{"translate": 0.06, "encoder_norm": "layernorm", "encoder_norm_position": "pre", "encoder_moe_every": 1, "encoder_shared_expert": true, "encoder_conv_stem": false, "text_encoder_activation": "gelu", "text_encoder_fused_qkv": true, "text_encoder_inner_norm": false, "learning_rate": 0.0012, "max_steps": 6700, "final_lr_fraction": 0.01, "warmup_steps": 330}
Rows from block 5 of the text encoder of a small contrastive image-text model, named by matrix and row number. Rows with one number belong to one neuron. Each number is 128 + 32 x the weight over its row's rms, rounded and kept within 0 to 255. All counts start at 0. Numbers have three digits each. After the name is the row's rms in percent of the matrix's.
After each neuron's rows are labels from the 100 texts, of 14976, where the neuron reaches its highest value: "fires on" is the input token at the peak. Only what is clearly more common there than usual is listed. The data: made-up ball-and-stick molecule models. In brackets: how many of the 100.
# fc1: MLP up (text_encoder.blocks.5.mlp.fc1.weight, 512x128), inputs 0-42
# fc2: MLP down (text_encoder.blocks.5.mlp.fc2.weight, 128x512, transposed), outputs 0-42

fc1.79 027:128143128128128128128170128129211128128128216128128128128128128128128128158128050255109128128128128128128162128128128108128128128
fc2.79 032:128128128140128187128169128128045128128128128128162128128128128214154128128128128128128128128128128128128128128128128128128100166
fires on: "purple" (93); "-" (7)

fc1.396 063:126128128128128055128128128128128128128069128128179188169128169128128033128128128000128128128128128128128128128128128135128087128
fc2.396 045:128128128128103128128128128128043128207128128128064128080128128128128239128128128128128128128196128128139128128128128128128128000
fires on: "green" (100)

fc1.196 032:102128128128128141020128128128128128128128115128163128128128188128128060128128128000128128128128157128128128134128084128128049130
fc2.196 024:118128128128116128128128128128128128002187128128128128128128128128128128128128154136128128128128128128128128128128128161128128135
fires on: "green" (100)

fc1.194 292:147128128181176055067103150128128122128130128114128134082150128128128128072128172128124128069192095128143128099145103075168137078
fc2.194 254:128128128205166071098118175128128128128128150111139109074128128127109162084143117203104128062182076128089132117115128041137155073
fires on: "yellow" (100)

fc1.450 018:128128128128128128128128128128059074128128128128128200037128128128128128128128128128128128128143128128128128098128128128098168133
fc2.450 023:128128128128128128163091128128143128128128188128094128128128128152128128128155128128139116128128128128128128128128128074161128128
fires on: "filling" (100)

fc1.400 166:128040128159128128116192128128128074128128216064128147090128128128082128128118118128022121128120162128052128150128128105128137111
fc2.400 200:095185157086128128128118128128123157192128071128103094144119128128141128128187090117131128155084128130184078080123128157128128205
fires on: "orange" (100)

fc1.11 027:057128157128128128128128081128128135128038128158128128128128128128128128162128128008128128160128128128101128128128128083053016128
fc2.11 026:081095068115128128128065128128002128128175128128128128128128128128128128128128211138128128128136128128128128128128128128219143128
fires on: "balls" (100)

fc1.299 161:128128200128128128128157146104102128130128128128128100116187198128128128105128177128128128110128128128128128128128128110128222083
fc2.299 151:146128105128128137156128101144128129128124128128128165128128128128131087126128060128128128207128111128128145128128128171128128128
fires on: "white" (95)

fc1.85 022:128128128128128128142128122128128128128128128128017031128128128128124128106128128220128128128000128128125128128128128193128128128
fc2.85 042:128128128128128128128126128128255128128128128128169128128128128128128058000128128070128128152067128128128128128124128128128128128
fires on: "<end>" (100)

fc1.159 060:128149128104128128128128128128128128128128128128128128128128128162128026175049128128128128128091184128128144128128128128089062128
fc2.159 077:128149130128220158114128140157128128146128128128125128118128110111128125001110114111128128128128128128144142101128146081128147080
fires on: "filling" (100)

fc1.188 023:128128079128128128200060128013126128128128128128128128128071128128108128128128128226128128128128128128128128128085128128255128222
fc2.188 029:128128124128128128128128128128128128128128098128128068128128128128128176103128161128128128128128128128128128128128128128128128128
fires on: "green" (100)

fc1.275 014:200128128128128128128128128128128128128087128128128128128128128128128128128128255128128128096128128128128128128128128128128073128
fc2.275 019:115152128120065128128110128128128128128128171103128128128128128128128128128128000128128130128099128128128128128128128128060128128
fires on: "sticks" (70); "-" (18); "<end>" (12)

fc1.187 032:176108128128128255128113030147128128128128128128142134128128128166128128128128128128128128128128128160128128128128128162201128128
fc2.187 022:128128128128144128128182128128128128128128124128128128128128128033128128070128128128128128128128128128128128128115128255128128048
fires on: "on" (92)

fc1.318 029:128128037128176216128128128128128128094128128128059128128128128244128128128128171128128128128016154128128128128128128128128128128
fc2.318 031:128082128128199045128128128128195128128008128128128128128128128128128000201128190128128128176128128128128128128128128152108128128
fires on: "blue" (100)

fc1.353 024:069128128128098128128190128128128128128128128128128128128128128128128086128128128128141128128128128128128128128128128130128128128
fc2.353 038:128128128125000189128128128128128128128128128128187128128128128128108128037128128128128128128128128128128128128128128093128128128
fires on: "grey" (38); "<end>" (31); "-" (29)

fc1.53 065:125128128103128128128079128128180128152141128159128128142188128128128083192128128010174128128128128112058128128128128128128051128
fc2.53 041:128207128128128128128177128128128136096121158140128128128135128192128146191128000128128128028026128128128128128130128128128152128
fires on: "filling" (88); "space" (12)

fc1.149 110:128128128154128128148128088185128049128128128061128126136092177145128128128128128170128128128128087188110130133128128128128216128
fc2.149 194:109170128143128175115204162128171141128116160128128128111167140144080128128114128044182119123128128128128141128154139120128085128
fires on: "twelve" (100)

fc1.291 016:042128128128128128128128128128128102128029128128128128184128128128128128127168255128128138128128128128128128128146128128128128128
fc2.291 011:047074128128186128128128128128226133128128126128128128128128128128128186050128128128128145128128128128128128128128128128128128187
fires on: "red" (89); "green" (11)

fc1.209 016:128128000128128128179205128128128128128128128064128128128128128128128128128128231128128128121128128128248128128128128128128128128
fc2.209 027:128164128128041128128128128128128128128128128128185128128122128171128128128128128147128128241029128128128128128128128128128172255
fires on: "on" (94)

fc1.259 023:116128128128088128128128000128128122182128128128128128128146128128128000128165255128128149128128139128128128128128128128128128128
fc2.259 028:128128128128128128128128141128128128138128128090128128128128128000128128124128000128128126100128128128128128128128128128255128128
fires on: "," (97)

fc1.124 034:128128128088195128128128128128128128128128128128202128128196128128128026128146128128128128150203128128128128128128128161073128128
fc2.124 032:128128128160128128128128128128088128128128128128128128159128128000128128128128128128128128195128128128128128128128128128128128128
fires on: "small" (96)

fc1.35 047:128128121128128218128128128128186128128128128128010011128128096128128238128128140236128145128128128166128128128085128128182188150
fc2.35 029:190128128128128007128128128128187128128128128128188148140128128128128096128128128128128128128128128128128128128128128113000128128
fires on: "eight" (75); "on" (25)

fc1.143 057:146128128128128238128128128128134128095165108128128055144128112128128218128128128195128086101128128182128128145128128128197128128
fc2.143 039:208135128128150000128128128128128128128128128128128128128128128055128169128128128128128128128128128128132128128128128190000128113
fires on: "," (77); "balls" (23)

fc1.360 014:128128128128131242128128128128128128128128128128128128104128128116128091128128128128128128128166128128128128128128128128128128128
fc2.360 022:150112128128212095128128128128128128128128128128207128128128128001136128255128128092128128128128128128132128128128128128128128128
fires on: "eight" (100)

fc1.255 031:128128096128128141128128128128200128128128174128128123119128128128128128151128183128128128087023128128128097128128151128128128128
fc2.255 033:128128128128128128128160128128143128128128128128147105128128128128128128168128128128128128128128128128128128128128128038128128255
fires on: "blue" (100)

fc1.170 037:128128128128142128128128024128128128128128128128128128169128167128128035128128128128128138203184128128128128128119085128128110128
fc2.170 027:128128080161128128128061128128128128128128128128086128128128128128128205128128128128128128128128128128128128128128128128255128133
fires on: "purple" (100)

fc1.168 052:128128128128128128128151128128141032053185128128055062128128128131128183157128128255128128140128128128172128128128128110179232128
fc2.168 061:128128128128145128128061115128128128182128233128212128128128128128128128128128115101128128128128070128128128128148128182070128128
fires on: "green" (93)

fc1.371 265:166066152128128128130156188128128097128177165128128121128100128149128128089074128062093171128084128127128105096129128108128128071
fc2.371 193:128079206155125145148128128128098128133128137128113128128128128128128128056074108128128194128138131130086129072128102076157128128
fires on: "space" (100)

fc1.329 029:128119128128074128116128128253128128128029123128128128128123128198128128128128149128128128128128128128128128128128128128128128128
fc2.329 026:066128128128128128128128160128128128128116128128128128128128128040128150128128111255128126255176128128128128128128128128128128128
fires on: "grey" (99)

fc1.372 030:163128060128128166146167000128118128128150128128128128128091180128128128128128128128128128128128128128128128128102128163128128111
fc2.372 032:035128128128128128128175105127128156128000202128128128128128128235128128128128128128128128128128128128128128128128128166128128128
fires on: "eleven" (100)

fc1.274 044:035184128141070128172172148138128128177128204175128128128155128055128120100128128128128106128172128128094082128114128128128128128
fc2.274 086:128109128148128152129185128128128128070128128172128128193128128128124128201128155153114137149128128143128112128102128152182129106
fires on: "blue" (97)

fc1.358 046:093128128128128128128113128128128190145128128141199128097128128077128128128128128000128128127128128147128128128171128128127022118
fc2.358 030:128128128128128128128162128128128128128128128128128218128128128128128128128128128128128128128128128128188128128128128128128128128
fires on: "in" (100)

fc1.322 081:128128083128128128054170128172096128128130128128128164128128128128128028128128128128128128128156128019128128128128128128072128128
fc2.322 108:115128128128085128128128128128128128074116128128203128128128128128128128196128099128128146074086128128128128128128128128063128128
fires on: "three" (100)

fc1.384 027:128128128128128128128128128128189128128128128128128128128128109157128128128176099128128128128128128128128128128128128130128128128
fc2.384 037:071089128128131128128201129128128128052128128128208128128128128128128128255128128148128128128008128128128128128128128128130128128
fires on: "small" (100)

fc1.470 064:128142128128128128073099128128038128159128170128211128128128128124128032128128128044128128171128128128128119128128081128128128104
fc2.470 042:128128128128128128128128128128128128033128128128128128128128143128128128128128128181128128128000128128128128128128128128236128149
fires on: "green" (100)

fc1.422 017:096128128128000128128128128128128128005128126128128128128128128128128191128128128112128128024128128128128128128128128128128128128
fc2.422 021:141128128128239042128087128128128128128128199128128161128128123198128128128128128128099128128104128128128128128128128225049128128
fires on: "<end>" (96)

fc1.147 011:128132128128128128128128128128128128128128128128128128128151128015128128128128128128128128128128128128128128128128128128128128128
fc2.147 025:100128128128128128128128128128173128128128128128128128128111128128128128139128170128128128128128128128128128128128128128223128174
fires on: "on" (100)

fc1.264 041:128128128128128087044128128128128210128128128128102204128046128128128020152128069128128128128128128128128128128128065128027128128
fc2.264 035:128128128128128128128128128128128128128128128128128128128128128128088128128128128128128128238093186128128128128128128073195128128
fires on: "sticks" (90)

fc1.97 045:128128128128128128255197128156199128128128128128128128098128128128128227128128128128128128128128128128128128128128172170191189128
fc2.97 041:162128128128128128128128128128128128128128111128128128128128128005128073151128128128128128094128128128128128128128128175128128128
fires on: "grey" (97)

fc1.202 020:128128046095128255128128128128161128128128128128128128128128128128128128128128128128128128128128128128128128128128128128128128123
fc2.202 029:143128128128228128128128140128128128128128128128128128158128128128128117128128128119128128128255128128128128128128128128128128128
fires on: "<end>" (84)

fc1.393 021:128128128128196128128144128128255128074128128110128128128128128128128128062128128128128128128128128128128128128128128128128128128
fc2.393 022:128128128128128128128037128128179128128128128128128128148128128128128098072128221128128128128128128128128128128128128025226128128
fires on: "small" (56); "purple" (43)

fc1.14 064:155128128150134240163144061128128055128128128128096128128128128132128220128128133255122128111128128166128128128128128128128188093
fc2.14 048:039128128128137088128128102128128128034128128128128128122128128096128000048128128128128128128074128128128128128128128156255128128
fires on: "orange" (95)

fc1.101 020:128128128084068128128128227128124128231128128128128026128128128210128128098128128128128128128128128128128128128128128128128128211
fc2.101 026:128128196085128255128128128128128128128085128128128128128128128120176128027128128025128128128128128128128128128128128128128128175
fires on: "in" (100)

fc1.69 039:128128128128128128071146080128128128128095128128128128131128175128128000081128128094128128217128128088128128098128128128128134128
fc2.69 019:128128128128128128128113128128128128128238137128128128010128128128128208095128128128128128128128128128128128128128128128128128128
fires on: "purple" (84)

fc1.390 022:128128128128128128128128128128128128128128128152194210128128128255141000128128128128128128128128128128128128128128128128065063125
fc2.390 018:000128054128128128128128128128208128128128128128128128128128128128128128158128128128128128128128128128128128128128128128128134128
fires on: "eleven" (100)

fc1.68 136:128111128128128099128128090192128027142128130047194152143094152128128128128158128128128168128128098128122128128128128134128240162
fc2.68 190:116128128115142128118140200077140183120128140179058028146143128128128133150128077128091101069098130100128105128167128117154089171
fires on: "red" (62); "filling" (13); "-" (12); "space" (11)

fc1.158 138:128098128128140128163128086176128015117153138059180128133099128128128128128158128203128155119128128182112159128128128128128230128
fc2.158 148:128128128165128098128162128128128172071116109170128128095178128155105102196094135059057109078128128116121128096128128093128072128
fires on: "twelve" (93); "-" (7)

fc1.172 023:128128128127128128151206142128113128033009128128128128116128128128159128128128128145128128128128128128128128128128128128128128078
fc2.172 031:128128128128128128128128128128220128168128128128128128128128128136128199255128128128128128128175128128128128128128128128128128128
fires on: "filling" (100)

fc1.427 023:028062128128128249128128128128184128128120100128128128128128128128128212128128128252128128128128128103128128170128128128128128128
fc2.427 033:128128128108128128128128128128128128128128128128128128103128128100128128129128009128128128093000128128167128128128128128128128128
fires on: "on" (100)

fc1.99 033:128128128128080128128114185128128229128128128128255128152128128128128128128128128011128119128128128128128128128128128128128087128
fc2.99 042:128140128129122157128128127128128128144128061128128128008128128132128128128128128128150128128128128128128131128116128128128098032
fires on: "in" (99)

fc1.279 173:128128108128111157084128113067066197107090142135074128128166069128128143166128128122128092128128115000173076128128128128155128089
fc2.279 227:110126083119128184128176069128128126072177128156110128128128104128086189229128128128081128125140198095128110128115109142181135128
fires on: "three" (100)

fc1.12 047:128128128094033151137165114109128223128171101128128084045128128128128128128128128162128136128128128128128128136130187116128128117
fc2.12 047:222128142128128112128128128128040125128046128128242128128128128128128128128128128067128128144128128129128128135132128128128128000
fires on: "in" (100)

fc1.296 022:128128108101128128128128142128128128128119128128128128128128128139128000128104128128128128154227128128128128128128128129128128128
fc2.296 020:128128047128128128128128067128128128128128128128128163128128128241128128128128128128128128128155128128128128128128128205102128128
fires on: "purple" (58); "<end>" (42)

fc1.195 252:128054158128128104128162179128128078128179173128128128110128128151101128094075128063093178099091128122084113094128153103128128128
fc2.195 189:128075194128128173167128128114124128128171128132128128128119128128128128051081128128119205128111144129080132095128128085152141061
fires on: "space" (100)

fc1.432 053:071128128128128039086179128128128184128128128128128128128128128073188027128128141084128128128128128113128128128128128128128128128
fc2.432 044:128128128128128128137041142128159128170128128128144128128128128128043128128128128145128128151128128128128128128129128128128128190
fires on: "on" (57); "in" (43)

fc1.344 179:128092128128141128128128208128158128075157128128128128128128126128128104076105116074128162128128177121099072111086155096108106128
fc2.344 144:128076185128128180179128128148128128128128128128057128128090128128128191008120128186103165128117122128066139128142099128106150128
fires on: "space" (100)

fc1.503 024:128128128128128128223128128128128128128128128128128128156128128128128027128128128000128092118249122128128128128128128128128004128
fc2.503 042:128128128128052128128128128128128128128128128128128128035161128178133159128128128070128134128045141128128128128128136128122128128
fires on: "-" (91)

fc1.473 186:128053128157128103128163128128128128131128128128128175047128159136083128128041194128128196095128128128128191111200050069128189124
fc2.473 136:128128128128128146153128128092128128128005128128130050146159128128151143128128059128128128128128128128128155128092128163128128215
fires on: "," (42); "and" (39); "<end>" (15)

fc1.269 175:128039128104128128187128143175128128128158128114128151109128128128109128104072128128128198125070176128128128079114128128097128128
fc2.269 218:128052203184162128139128128120128128128186128128128127128128122092118128128066128141128183086128124105128128099128128063163139074
fires on: "space" (100)

fc1.346 022:128128128128194128128128070128138128128128128128253237128128128128128128128204128107128132128128128128128128128128128128128048128
fc2.346 020:128128128128128128128128128128128128128041128128128128128128128128129128128128128128128198128128128128128128128128128059128128128
fires on: "small" (95)

fc1.369 043:152128095128122128128128071128065128128095081128223252128128128210137128128128114000128128128128128128128128128128128128035128128
fc2.369 029:014128128128000160128133128128176128118128128128145128128128128128122128128128147164128128128128128128128128128128128000128118128
fires on: "filling" (100)

fc1.366 014:245240128128128128128128128128128128128128128128128128128128128128128000128128128128128128128106128128128128128128128029222128128
fc2.366 018:128128128128128128128128128128128128154023128128128128128128128104128128194128128128167128075117128128128128128128128128152128128
fires on: "purple" (100)

fc1.504 023:091124128056128128128128172128253128128128128128128128057196128128147128178128128128128128128128128128128128128128159128128128128
fc2.504 042:128128128128128128128128128128083128128147128108128128128128128014128179088101011144128128128119128128128128128128128128030128128
fires on: "in" (100)

fc1.339 048:109128128128128128215128128128128128052189128128060128128128128163128144128128128255122128076060128128128148128101156128128173128
fc2.339 026:128128128128159128128128128128128128128128128128255128128128128128087000128128164128128128128188128128128128128128128128128128128
fires on: "-" (45); "and" (36)

fc1.368 014:073128128128128128128128128185128128128128128128128128057119128128128128128128128128128128130128128128128128128128128128128128128
fc2.368 022:128052128128134128163155128128128128128148128128128128128128128128228162128128128128128155128128128128128128128128128128128128000
fires on: "balls" (67)

fc1.15 031:128128128128128128128128128128092229144128128128128205128128128128128128128128100018128116128128128128128128128128128128128128128
fc2.15 024:128128000128128128128128128128128128128255128128128128141128128206064128104128172128128128128128128128128128128128128128128128058
fires on: "balls" (100)

fc1.421 070:128128128128084128075145143069128128128128120255170128128152125100128137215128128128128128128157128128128092128158128191128124165
fc2.421 174:196121128128113126119139162128128128061128145147128195177141128144119128245128128153130099171128128127128128128128135172082128022
fires on: "on" (61); "balls" (39)

fc1.508 021:128128128128153128128128128128128128128128128128128128128168128128128128128128128128128128128128128128128128128128128128128128217
fc2.508 027:128122128128040128128128087128128128128128128128128128128128125044196128128128140128128128112094128128128128128128128128255128214
fires on: "green" (100)

fc1.310 022:095128190128228128050128128128128128128128128128128128128128195004128027128128077128128128128110128106128128128128128224128005207
fc2.310 020:128128128128000128128128128128128128042128128128128128128128128128128128128142128128128128128000128128128128128128128128255128084
fires on: "twelve" (100)

fc1.91 066:128128066128128128128128128128055128128128154128222182128128128128128063128128128008128128176128128097128128128128128129128065128
fc2.91 036:108128128128128128128128161128128128128212163144077128128128128128128128130128128128128128128140128128128128128128128128128128128
fires on: "balls" (100)

fc1.144 032:128128128128157128128128128128104128128128128128131089201128128181198128128128128102128102128128128255053128128128128119128128075
fc2.144 057:128128128128128204128128128134128128128045128128058128128137128128128128128128128128128128128128128128191128128128128128128128128
fires on: "twelve" (100)

fc1.228 017:128128128128128128128128128128128128192128128128128093128128111128128128101128128034128128145128128128128128128128128067128000128
fc2.228 022:128128128128230128128128128128115128075128067128128128128128128197156128128128128128128128128047128126128128128128128128128128128
fires on: "orange" (100)

fc1.109 014:128128090128128127128128128128128128128128128128128128128128255128128128128128128128128128128160128152079128128128128128255022128
fc2.109 026:128128128128128234128128128134128128128128084128128128128128128136128128128128255128128100128119128128128128128128128128128128128
fires on: "twelve" (100)

fc1.414 206:128128128128152175066136255039128128116138157123116109153128121128162204102183128102128148115115165128128083107128128128156128099
fc2.414 224:090086185150088081185128079128057128128116102128128150128066128081112066128061128128128128189128098128128153128128128151084143153
fires on: "and" (65); "filling" (20); "yellow" (11)

fc1.169 052:191128103128128128128162128128047128156128128128088111128119169128128045128128133128128128128128128128128128128128128128128159086
fc2.169 037:128128128128128128128179128128128128064128128128190128128128128128128215177128128128128128128128128128128128128128128128128128139
fires on: "in" (100)

fc1.26 064:128128128128128128185128128160029065128128128061227174128128128184128128085132128128128128128128128128128128128128128132114128128
fc2.26 091:128116128137112128128128123128143152128128071128091003128143128082103128136128128128128128125116143128128112106128128160236128189
fires on: "filling" (82); "space" (18)

fc1.401 034:128128128128128128128128221128128157128186128153081128128128143061128128128128128128128128128128128128128128128128134128128128128
fc2.401 037:107128128128000128128128128128109128128200128128128128128128128128142128128128128138128128128094128128128128128128128128147128135
fires on: "orange" (100)

fc1.221 030:199128128128128128128128128128128141128128145128018128128128127128128128128128135241128128128128128128128150128128180128234074089
fc2.221 033:128128128128225128128128128128076128128074147128128093128123128128128128128128171128107128128128128128128128128139128128128128128
fires on: "twelve" (100)

fc1.325 020:128128178128128128128128128128052128128156128128128128128128162128128074113128128127128128128128128128128128128128128128105021128
fc2.325 036:000128128128032128128128128128128128182000073128128128128128128137128162007128116128128118128053118128128128128128128128128128128
fires on: "orange" (100)

fc1.44 160:128058128151128166117178128141128056119128239128128168128148127098092119128117128128008128106128152128057128145155128128128150137
fc2.44 216:128230128060131140128088151128103169150143038171113109144102106105176128130153087145140091179128103128187128128154106128123128108
fires on: "orange" (100)

fc1.152 020:128128128128128128128128128128128128128128128128128004128128128128128128128128128128128128128128200128128128128128128128128128128
fc2.152 021:128128128128128128128128128128138128128156128137145128128128128128128147066128096128128128255128128128128128128110128192128134093
fires on: "blue" (63); "purple" (36)

fc1.102 051:108142128128068032128196128128128128128128128128128128128128128128128128128128128128128128128128128128128128128128128142066128128
fc2.102 042:128128128128128128128128128116128126118155153128128128128128128137128128247105128128128128128169154128119128128128128128134128108
fires on: "purple" (100)

fc1.402 034:128128130128128128128103128252128128105077108128255128128128174128156128112025128128128128128128090128128128128128128185121128128
fc2.402 048:128128173164038128128128143128096128128128128128128128051128163128128128104200025128128128120130128106012128128128128128119128128
fires on: "yellow" (100)

fc1.177 101:093128126128128073075070128128128184128128128161128128128128128115128059128128108031128118128145128128174128128128086128128092128
fc2.177 117:155128128128128128128124128128128128128128128128128128128128128197128128091128181238128128128128128128128128128128128128208145008
fires on: "and" (100)

fc1.443 024:128140128128169128187128005128128128128128128128128128129128128128128128066128128128128128128140128128128128174128128128128128128
fc2.443 025:128128128128163128128128153129128105128128128128128086083128128128128128128128128128128128128133128128155128128144128128128128128
fires on: "," (81); "-" (19)

fc1.1 013:128128128128125128128128255128054151128128128076128128128128128128128128128105128128128101128128128128128128128128128033128128218
fc2.1 024:089128128128128128128128115128128128128128088128128178128128128128128128128114128128128128128128128128128128128128128174128128128
fires on: "yellow" (100)

fc1.403 026:128128128128128128128128128238128128053128128128128093226128128128128128128128128128099128128128125196128138122128128128128128128
fc2.403 046:128128128128119128131103099128128128128000084128128050128128128128128128128128065151148101074151117128128128128128128135077128012
fires on: "and" (36); "<end>" (27)

fc1.247 227:128121128170128139091128128101055190109110128157099128071128088188128140132128128115098128128180128054159078128181102128146128065
fc2.247 232:099089114128073142128181088113218128104157128150100108085148128145061132164128165118029139087130132103110109117115095128128122160
fires on: "three" (100)

fc1.289 027:128128128128128128128128128128128128128128106128000130128096128233075128128128128128128128128128128128128143128128128255128002128
fc2.289 043:077174128128128128128128052128128128128000133128179128098128128128128128128128128075128128107128128129128128128128128176000128128
fires on: "blue" (100)

fc1.355 023:128128203128128128244123128128128079128128197128128128186128128128128128128128128128128128147128093208128128171128073128128128128
fc2.355 034:154128000128128128128128128128128128128036128128128128113128128128086128147128057068128128128128128128101128128119128128255128128
fires on: "twelve" (100)

fc1.197 026:040138128128128128128188128128128128128128128128128128150128128128200055128128128128128128128128128128128152128128128187128141128
fc2.197 027:242121128128128128128144128128128128128128128123128128128113128128128128035113171128128128128128128128128128128128128128128128128
fires on: "purple" (100)

fc1.420 035:128110100128128128073128128166128128128084082128128128128128213241128091128128128128123128199128128128164150128128100128143128128
fc2.420 030:128128128128110128128128128159128148128144128128128128130128128128128128040128000128128128128128128128128128128128134055034128128
fires on: "red" (100)

fc1.487 042:128167055128128128255128128128128027051128128128128088128128074189128128128128148128128128133128128128131128162128128128128177031
fc2.487 037:128128128128128128128128188128010128140128128128128096128128128059128128128128128128128161128128128128128128128128128128021128128
fires on: "filling" (85); "-" (14)

fc1.458 018:128128128128007128055098128128019128131128128128195128128128128128128128128128060128128128128128128128128128128181128128128128128
fc2.458 017:217128149128128128128128170128128128128128128128128088128128128128128097128128128128128128128216128128128128128128128128128128128
fires on: "white" (100)

fc1.376 224:128128128097128089097128122128053128128128163128104128128043128189130128128114128092128145114128159128128128126144168112084096128
fc2.376 155:128128184237128161163171128128160128161174122128128128128169112054085127128128125184076128158115084128128128128128070128162160147
fires on: "orange" (100)

fc1.467 252:156102128147166095076112150043128067083128186160052159114128104128128115120109170037128135128158128128127128128135128128169095128
fc2.467 237:065107128168172128102109128091128103079106188135080140128128128163128124128083188088128128116090077144128132128128128128167128128
fires on: "green" (100)